config.yaml
model: "image super-resolution model"
train_examples: 145000
crop_scale_min: 1
horizontal_flip: true
task: "super_resolution"
scale: 4
norm: "batchnorm"
activation: "silu"
steps: 19700
batch_size: 64
Rows from block 7 of a small image super-resolution model, named by matrix and row number. Rows with one number belong to one channel. Each number is 128 + 24 x the weight over its row's rms, rounded and kept within 0 to 255. All counts start at 0. After the name is the row's rms in percent of the matrix's.
After each channel's rows are labels from the 100 images, of 14976, where the channel reaches its highest value: "strongest on" is what is common among them. Only what is clearly more common there than usual is listed. The data: patchworks of several textures.
# convs0: first 3x3 conv (model.mid.1.convs.0.weight, 256x256x3x3, each kernel summed), inputs 64-127
# convs1: second 3x3 conv (model.mid.1.convs.1.weight, 256x256x3x3, transposed, each kernel summed), outputs 64-127

convs0.18 080 [126 126 138  97 127 103 147 113 109 122 142 118 123 136 153 147 107  96 162 138 123 100 143 111 143 107 144 147 112 133 145 129  87 143 148 114   6  98 159 151 127 108 138 139 118 150 103 131 144 113 146 115 107  87 110  93 144 124 150 122 130 170 113 108]
convs1.18 089 [113 122 158 158 146 164  80 147 142  96 154 130 138  86 158 102 111 111 124 140  90 147 106 126 118 129 127 135 155 153 160 134 140  99 124 120 169 127 163 104 169 121 164 131 127  96 201 151 149 134 126 152 133 169 115 127 147 131 142 118 145 111 101  87]
strongest on: rays

convs0.106 138 [122 166 132 153 133 153 128  99 110 138 101 149 146  73 111 171 132 121 107 118 160 113 165 122  70 113 117 106 181 121 119  97 208 118 130 172 151 125 120 143 139 127 116 131 140 148 135 124 159 138 136 134 129 122  86 157 102 133 135 145 139 154 134 100]
convs1.106 121 [ 94 182 150 136 118 123 141 118 102  97 109 137 151  90  99 169 120 151  86 163 143 132 134 146 124 158 111  96 149 126 106 128  96  87 159 139 118 173 125 112 118  95 134  85 128 149 120 168 148 155 116 110 129 138 130 130 109 125 114 115 131 106 110 143]
strongest on: looped; centre pattern: looped

convs0.6 100 [118 148 156 122 114 104  96 126 151 138 122 136 147 219 124 118 158 145 136 109 120 159  87 138 127 125 137 130 141 117 134 105 125  48 100 140 152 154 123 117  81 181 114  84 113 124 141 160  88  91 142 125 127 144 122 154 127 131 110 143 137 119 119 139]
convs1.6 091 [139  93 116 131 141 183 116 153  86 182 131 131 149  64 151 117  95 124 111 141  97  90 111 153 109 129  95 144 144 138 183 148 137 152 142  98 149 128 112  90 142 144 159 195 113 160 113 110 130 146  99 138 130 116 125 141 149 112 116 126 146 102  71 129]
strongest on: rays; rings

convs0.122 108 [154 123 124 124 106 139 108 128  96 113 104 208 138 150 125  88 104 156 112 136 128 110 150 161 113 110 118 123 139 127 106 115 125 127 144 145 102 164 148 131 122 125 184 172 128  97 118 128 123 123 168 134 143 181  90 111  85 173  89 150 153  76 114  92]
convs1.122 078 [ 87 155 149  94 124 130 133 142 139 141 184 155 134  96 154 139 127 136 104 149 113 187 188 120 184 107 133 177 148 124  96 135 103 121 108  85 114 149 140  99 161 106 144 102 106 160 129  86 182 120 139 114 164 141 134 137 125 105  99 105 127 114 133 139]
strongest on: triangles; rays

convs0.154 125 [121 136 170 141  90  89 137 163 119 176 123 105  98 136 128 124 149  86 126 121 133 139 111 140 148 144  99 104 126 127 154  85 161  84  87 141 127 155 118 141 113 113 114 123 123 164 103 105 155 130 116 119 129  88 110 106 138 134 119 127 125 158  93 131]
convs1.154 123 [125 111 121  93 126 140 113 105 174  83 159 117 162 121 119 129 126 140 106 115 115 115 156  93 109 122 130 146 123 135 105 140 154 129 148  89 124 113  85 160 177 182 136 107 150  97 146 125 118 133  88 144 143 128 162  98 122 177 139 108 101 129 166 153]
strongest on: looped; honeycomb; centre pattern: looped; grid

convs0.97 117 [120 192 182 159 120 131 123 125 150 141 102 149 168 148 111 160 144 136 129 126 132 129  93 194 137 109 143 106 130 158 158 161 133 102 113 183 111 110 140 139 142 120 143 121 150 115 158 109  93 165 138 117 104 128 139 146 158 176 153 140 153 132 136 163]
convs1.97 077 [ 92  93 117 101 153 120 120  91 160 135 117 157 119 115 145 124 133 148 157 121 128 147 174 122 110 135 123 104 135 103  80 119 132 137 125 104 139 130  91 151 149 144  95 171  91 126 125 144 111 131 141  94 141 126 146 107 115 116 148 156 129 170 138 176]
strongest on: dotted; centre pattern: dotted

convs0.84 132 [125 104 131 116 113 111 163 110 112 147 102 153  55 103 121 147 107 121 145 132  94 127 138 158 130 128 106 133 113  89 118 144 135 145 131 150 152 134 132 136 125 132 147 132  87 129  89 114 137  92 159 146 149 142 111 151 229 147 136 137 131 118 111  99]
convs1.84 116 [ 99 119 152 145 121 135 165  89 109 116 152 126 115 163 148 161 117 152 109  93 127 111 152 151 142 106 139 108 142 133 143  84 107 116 136 152 113 177  93 130 147 102 136 134 127 131 131 120 159 165 108 140 130 146 103 103 120 107 155 129 164 122  89 135]
strongest on: rings; rays

convs0.142 096 [111 156 159 148 156 163 121 144 161 121 132  89 153 131 142 151 143  76 151 141 115 150 133 150  63 167 110 126 132 109 128 135 191 123 106 166 120  80 153 154 104 114 146 118 132 105 116  79 160 113 107 120 105 186 113 135 160 138 107 128 127 121  86 137]
convs1.142 103 [125  99 132 114 147 128 129 132  99 117 133 136 132  88 119 136 114 186 120 157 109 124 106  78 139 135 131 152 105  97 148 115 128  85 138  98 179  96  81 138 141 135 105  92 130 143 127 151 134 174 138 113 103 170 138 100 115 181 141 112 137 126 137 121]
strongest on: looped; honeycomb; centre pattern: looped

convs0.251 098 [127 176 108 119  75 119 111  82 167 111 163 166  81  89 122 156  81 175 146 115 206 133 162 144 123 138 150 119 101 136 111 175 116  98  99 143  94 146  78 136 113 106 152 128 115 167 123 116 139 141  96 109 149 135 125  92 101 144 143 155 110 129 125  81]
convs1.251 090 [154 124  91 157 125 167 146  97 103 110 152 165 155 126 107 101 142  95 158 189 135 166 142 135 153 162 114 123 160 119 138 115  61  96 122 107 133 150 127  81 122 126 136 114  93 136 168 110 163  91 104  78 142  93 126 111 102 113 132 143 142 133 120 131]
strongest on: triangles; centre pattern: triangles

convs0.5 116 [132 165 136 143  96 115 129 139 142 151 154  71 128 146 120 131 104  80 126 118 139 125  82 168 177 132  85 131 142  71 112 113 104 170 151 122  80 149 102 106 130 108  85  74 167 137 114 128 114 101  79  80 129 114 117 147 142 110 153 181 124 164 155 151]
convs1.5 125 [122 102 120 140 150  65 124 107 170 109 148 100 148 160 115 118 167 162 118 117 129 158 158 116 139 152 149 153  86 109 130 149 112 125 130 122 128 138 143 136 134 152 129  98 139  93 135 134 120 147  57 121 133 161  86 183  82 141 127 133 139 131 154 142]
strongest on: grid

convs0.107 084 [117 141 103 122 120 156 143 188  78 152 101  99 139 123 136 130 101 131 142 149 107 104 159 139 182  80 129 126  96 132 176 126 124 131 132 137 106 141  84 155 156  98 163 126 134 159 115 153 166 121 160 118 116  68 125 122  94  95 107 113 112 128 115 118]
convs1.107 090 [148  79 127 156 142 115 114 139 124 108 147 108 148 105 124 106 129 122 112 125 125 128  98 119 110 134 106 141 145 134 141 109 121 142 105 105 124 133 103  99 134 147 165  91 150 111 140 116 119 150 116 164 122 149 103  83 138  85 127 128 129 102 150  85]
strongest on: honeycomb; triangles; centre pattern: honeycomb; rays

convs0.116 082 [120 153 130  99  85 122 122 112  80 171 167 183 123 148 119 119  75 107 115 138 171 121 137  82 117 169 126 122 134 130 139 108  87 103 105  88  98 177 100 161 119 101 191 146 116 117  90 147 152 121 124 146 121  94 135 137 131 145 168 138 150 125 148 117]
convs1.116 079 [107 167 161 148 112 108 122 123 112 159 154 160 122 151 145 146 113 133 113 136 123 140 147 135 177 100 124 166 121  94 152 144 125  97  99 130 143 113 106 122 135 147 138 141 154 104 131 106 125 106  93 160 136 151 164 157 130 130 161 118 147 164 174 143]
strongest on: triangles; centre pattern: triangles

convs0.130 063 [157 133 117 152 150  95  87 161 128 145 103 110 122 130 156 140 149 117 171 127 135  95  99 114 130  88 135 121  86 152 143 146 138 129 144 137 132 142 127 138 114 117 132 125 126 132 111 118 151 115  99 147  89  87 104 147 141 118 132 104 136 108 146 116]
convs1.130 081 [ 99 138 106 140  99  95 116 170 143 122 143  77 137 150  98 118 159 110 102 136 177 134  93 115 104 181 126 169 125 123 166 115  89 125 139 140 163 120 125 112 120 153 151 112 112 115 117 132 126 186 147 101  83 135 123 113 102 141 109 150 125 144 147 126]
strongest on: rays; triangles

convs0.171 147 [166 124 141 100 135 111 143 117 101 180 163 150 153 165 120  86 157 135  87 138 154 125 110 134  98 153 115 128 124 111 142 128 137 102 119 107 117 150 150 163 117  99  85 101  74 115 112 155 147  69 176 119 160 133 115 128 141 111 105 148 105 139 131 101]
convs1.171 136 [ 81 160  94 107 122 126 173 162 136 154 182  97 144 147 138 135  91  70  93 124 151 107  95 137 101 108 131 172 136 148 185 123 135 152 134 157 115 137 143 107 172 111 151 145 147 105 142 117 136 152 106 144  91 119  69 132  82 117 141 136 150 133 137 112]
strongest on: rings; wavy; centre pattern: rings

convs0.98 097 [134  81 117 161 129 152 117 171 143 135 176 130 125  77 122 128 141 136 118 149 117 125 117 152  91 139 122 131 132 118 160 109  80 114 163 100 124  82 117 135 127 152 100 146 120 121 107 136 146 111 161 131 143 156 122 158 123 113 119 142 126  82 145 135]
convs1.98 099 [ 93 155 111  91 140 134 172  92 158 129 113 130 119 163 138 133 133 132  97 117 135 133 157 111 137 109 129 166 114  98 168  91 145 143 102 151 119 146 100 174 160 126 132 131 137  99 113 107 145 142  90 124 116 125 156 109 113 113 138 104 165 126 145 154]
strongest on: wavy

convs0.53 071 [115 147 140 124 105 145 104 101 134 116 124  97  91 162 133 190 137 145 127 117 119 147  93 142 112 134 115 141 163 124 125  88 133 107 103 174 156 121 137 136 101 134 113 106 131 110 105 145  88  91 122 115 114 140 133 196 140 126 122 161 123 133 144 149]
convs1.53 083 [123  63 152 134 133  60 138 167 112 143 166 149 143 130 121 139  80 140 130 164  97 114 114 110 156 163 155 137 153 143 123 101 153 169 119 137 132 110 109 146 140 112 111 124 166 167 157 161 156 183 154 133 149 141 120  94 151  99 148 144 149 105 125  92]
strongest on: dotted; looped

convs0.29 094 [120 116 138 116 142 174 136 155 138 119 117 200 172 149 109 128 148  95 126 122 122 150 143 109 124 106 135 126 127 130 156 117 151 102 160 128 124 122 155  89 127 120 125 155 147 115 147 129 167 119 131 134 132 108 133 169 127 178 161 160 126 138  91 134]
convs1.29 103 [129 151 145 116 165  83 161 116 125 159 149 132 163 102  98 107 120  87 159 138 130 161 141 186 106 172 152 134 129 145 122 117 133 140 147 152 126 141 104 145 147  82  89 146 107 130 114 139 132 121 152 105  69 107 175  93 105 134 122 130 125 126 122 119]
strongest on: looped

convs0.123 112 [151 106 110 154 151 107 113 107 153 117 170  64 113 123 132  91 135 108 138 115 127 148  95 157 173 126 144 151 153 105 125  99  58  97 142 118  98 178 143  86 102 102 131 104 122 187 132 127 139  99  91 148 110 107 120 172  80 117 110 102 112 184 113 124]
convs1.123 102 [136 120 117  99 108 139 154 111 177 106 137 109 127 172 148 121 147 110 117  98 140 118 131 121 131 140 130 101 113 119 147 124 124 157  79  85 127 120 150 142 114 171  95  79 159 121 103 137 101 122 145 123 124 150 160 107 149 126 123 144 144 136  98 167]
strongest on: zigzag

convs0.9 102 [111 145 129 178 133 154 146 116 123 144 166 125 157 132 123 102  96 102 144 160 109 117 156 160 127 152 130 117 189 168 123 146 137 163 146 144 134 106 117 131 102 131 121 115 109 129  90  94 149 131 124 132  99 144 118 127 129 151  92 111 141  90 119  98]
convs1.9 099 [147  84  70 173 116 122 136 120 108  89  64 139  72 115  89 118 109 189 140 184 131 145 117  86 157 121 139 128 106 133 120 147  92 142  99 138 127 148 153 158  69 128 116 122 131 164 140 124 105 109 136  81 105 142 142 146 151 134 106 124 143 115 139 131]
strongest on: zigzag; wavy

convs0.42 104 [156 142 122 140  95 148 129 127 110 158 136  78 150 130 145 114 121 119 106 121 168 111 150 141 158 122 113 158 161 142 138 124 156 131 132 135  91 161 152 157 138 131 126 109 100 115 160 164 123 136 172 112 138 160 104 124 115 109 133 162 140 196 101 122]
convs1.42 106 [129 152 139 135 131 125 124 184 129 115 158 133 107 178 145 146 103 103 101 144  71  76 132 130 117 133 125 114 142 131 108 164 102 122 157 128 120 121 145 100 138 105 128 109 143 121 119 127 123 111 125 136 151 104  93 138 108 143 127  70 114 115 182 144]
strongest on: rings

convs0.199 073 [113 140 133 142  99 128 102 156  99 109 147 103 106 155 109 142 127  70 138 132 137 113  85  93 122 154 139 126 168 184 105  98 148 139 123 101  93  91 141 147  85 119 149 111 126  97 117 114 135 155 101 135 155 129 120 126 124 149 153 119 135 100 117 140]
convs1.199 079 [115 125 117 183 153 112 162 133  80 142 174 149  91 134 142 139 168 145 122 133 142 139  88 121 120 166 162 120 125  94 172 149 106 128  97 158 100 168 163 151 140 137 131 123 123 124 124 124 101 127 126 126 105 153 127 135 134 130 118 132 120 137 114 136]
strongest on: triangles; honeycomb

convs0.255 134 [135 105 142 158 126 152 109 123 165 145 175  56  93 116 150 138 145 147 149 154 176 114  92 129 145 111 116 139 159 108 114 122  81  83 157 132 117 117 136 139  95 121 150  90 179 128 147 119  84 163  94 120 126 107 147 138 106 141 119 113 145 142 139 132]
convs1.255 118 [133 117  85 106 122 121 118 124 162 125  89 109 122 108 145  94 143 116 149 134 107 141 137 129  99 137 140 139  79  96  99 136 160 134 115 152 126 117 132 190 137 181 139 149 171 144 131 138 100 128 146 142 168 116 127 110 152  86 130 136 101 124 146 139]
strongest on: grid; zigzag

convs0.79 082 [176 111 128 153 142 154 149 132 126 163  86 159 132 146 140 112 126 121 130 113 100 141 102 164 148  88 121 125 109 108 149 152 103  84 121 122 103 160 171 150  89 131  99 121 110  96 136 163 181 102  87 135 145 132 184 101 124 131 115 103 140 102  81 135]
convs1.79 068 [ 99 126 152 122 142 164 108 108  97 142 157 169 160 146 127 153 147  73 141  92 142 183 128 135 125  49 118 118 112 117 112 156 121  76 117 127 129 117 110  98 160 148 111 107 147 157 165  86 142 130 145 136 123 151 125 114 123 116 159 167 115 112 113 103]
strongest on: triangles; centre pattern: triangles

convs0.188 152 [122 123 145 122 121 115 108  79 105 133 100 105 139 178 114  82 130 140 114 134 108 134 163  86 112 119 125 142 101 120 155 124 143 147 133 104 116 102 132 123  85 132 113 139 109 124 102 131 181 116 191 159 155  92 109  76 118 132 131 113 119 119 105  95]
convs1.188 141 [ 75 174 121  69 149 138 124 155 113 154 110 126 166 148 146 124  92 140 137 138 136  91 106 105 125 125 148 162 137 127 204 150 130 166  75 187 114 109 108 133 123 124 136 167  99 126 102 116 118 146 132 108 180 104 108  98 132 134 119 149 129 116 159 140]
strongest on: rings; spiral

convs0.141 077 [154 118 143 133 103 114 122 105 119 140  85 128  78 122 122 102 143 146 113 119 123 133 132 113 100 110 111 119 122 134 142 121 140 117 123 145 131 152 187 135 142 124 118 145 112 130 124 120 109 117 122 134 118 117  90 118  91 131 148 123 122 131 149 152]
convs1.141 070 [100 106 104 144 121 151 104 143 130 145 155  84 160  95 150 119 112 133 157 150 122  50 108 177 105 132 119 147 102 127 117 122 109 121 135 130 137  98 111  87 155 112 161 141 157  92 117 140 132 159 118 111 152 108 154 103 105 128 157 112 152 102 141 121]
strongest on: dotted; studded; centre pattern: dotted

convs0.111 086 [129 121  99 143 121 135 136 104 127 124 179 130 152 120  99  77 169 110 117 113 124 134 145 124 144 114 113 119 131 119 131 104 127 121  98 121 131 164 162 166 113 111  89 119  89 109  77 112 131  96 137 115 125 178 122 135 156 113 121 130  73 212 131 112]
convs1.111 088 [143 119  98 131 125 116 118 149 176 106 141 110 143 124 136 149 110 168 128 129 135 120 130 106 100 149 116 141 114 118 134  82 167 127 115 129 147 119  94 106 163 141  87  91 149 136 142 133 127 163 130 146  93 151  88 119 143 177 130 159 107  68 122 101]
strongest on: wavy; zigzag; centre pattern: zigzag; centre pattern: wavy

convs0.32 074 [142 158 138  97 111 121 141  84 130 152 140 107  37 180 114 110 146 158 120 152 125 134 117 128 102 147 106 155 123 120 150  89 101 122 107 144 123 113 147 158 111 115 102 124 119 138 134 124 102 115 152 121 106 129 139 102 127 141 153 129 122 140 136 156]
convs1.32 077 [109 101 116 142 146 125  95 183 135 127 145 104 174 125 166 124 111 127 150 147  94  84 136 154 125 151 134 121 136 125 152 120 148 142 160 162 127 100 124  79 167 124 138 104 127 132 120 104 153 160 122 110 128 128 104 140 137 129 138 113 140 104 137  89]
strongest on: rings; studded

convs0.52 088 [130 107 154 151 166 122 105 113 112 135  83 177 149 135 120 153 181  97 101 147 131 156 116 131  86 117 113 117 168 137 118 115 115 100 108 140 113 122 182  84 131 132 148 126 111 151 165 112 122 115 112 143  99  80 115 105 130 161 144 115 105 159 104 150]
convs1.52 079 [146 121 142 131 159 131  71 154  83 115 110 136 134 132 153  98 144 162 129 159  87 117  73 135 107 130 128 123  95 117 147 142 131 173 140 119 148 134 132  72 136 121 106 143 117 133 164 128 141 134 140 111 103 130 175 120 125 108 156 166 110 146 114  97]
strongest on: rays; wavy

convs0.145 100 [154 101 118 129 131 111  95 168 192 138 153 117 105 144 124 147 130 131 118 121 106 154  82 162 130 148 105 143 167  91 117 148  90  60 161 114 128 124 128 137 130 145 100 122 171 101 111 150 105 149 114 119 128 147 139 127  99 170 118 127 132 172 143 138]
convs1.145 083 [134 120 152 107 135 136 150 142 142 150 108 132 125  81 141 125 115 116 142 171 117 156 142 131  74 112 143 130 111 113 142 134 149 149 103 134 128 124 123 163 143 139 146 119 153 123 134 118 152 119 159 153 158 135 157 103 132  57 102 136 116 136 107 120]
strongest on: plaid

convs0.200 082 [136 134 124 140 149 131 143 155 194 113  97 139 128 102 126 106 110 135 100 147 131 132 104  94  82 129  95 140 138 113 161 141 107 104 107 100 132  80 121 132 111 141 126 114 144 112 161  86 149 148  94 100  80 129 105 116 111 109 127 155 126  80 147 132]
convs1.200 095 [ 98 138 131 118 142  93 143 137 111 113 163 131 192  87 123 134 131 121 147 118 101  88  95 169 124 128 160 103 106 157 109 156 105 123 145 142 140 110 104 143 101 109 104 105 127 117 134 150 149 111 123 147 127 166 121 174 140 104 154 102 116 129 153 122]
strongest on: looped; triangles; centre pattern: looped

convs0.63 078 [120 138 114 163 141 139 135 102  70 135 130 131 118 155 133 135 161 139 128 148 134 131 132 149  97 145 117  94 169 118  99 123 137 164 128 110 173 125 145 106 124 137 102 124 124 166 119 165 154  79 140 152 137 114 123 127 120 142  59 130 130  58  94 109]
convs1.63 086 [147 167  78 148 152 154 153 138  85 164 115 139 145 168 152 119 145  96 130 174 132 131 101 134 145 134 123 159 109 126 167 121 136  99 143 133  87 177 145 126 110 134 121 123 104 144 112 147 145  96 126 136  99 170 111 146  96 109 123 113 169 140 105  84]
strongest on: triangles; wavy

convs0.193 095 [136 113 114 141 119 138 152 171 117 168 109 101 116 124 132 166 161  70 137 130  95 141 182 138 171 141 145 141 122 115 144 135 155 125 137 118 104 143 185 123 107 155  83 128 116  97 112 129 135 125  85 138 164 123 178  64  83 153 108 143 120 118 109 165]
convs1.193 087 [133 126 121 185 137 125 126 100  71 105 148 204  96 127 146 132 134 167 157 110 118 144 146 145 137 114 129 107 146 134 104 134 126 140  96 176 145 123 151 145 143 136 156 110 156 142 111 166 123  58 136  97 103  98 156  88 145 172 115 160 120 120 131 138]
strongest on: honeycomb

convs0.254 089 [146 141 150 102 157 108 129 124 134  83 139 198 138 106 171 165 115 180 161 108 107 138 142 112 119 106 123 115 161  89  94 143  99  57 135 140 103 147 142 128 108 124 119 113 138 117 149 148 189 127 133 131 133 130 115 121 136 157 163 151 154 117 125 151]
convs1.254 099 [119 140 116 147 158  94 141 105 138 164 169 122 117 143 167 108 129 118 124 104 113 103 142 165 169 127 108 110 137  93 108  99 136  97 103 133 147 191 105 107 139 126  92 142 140  99 120 132 162 163  97 167 117 108 169 132 138 170 159 136 130 164 109 107]
strongest on: zigzag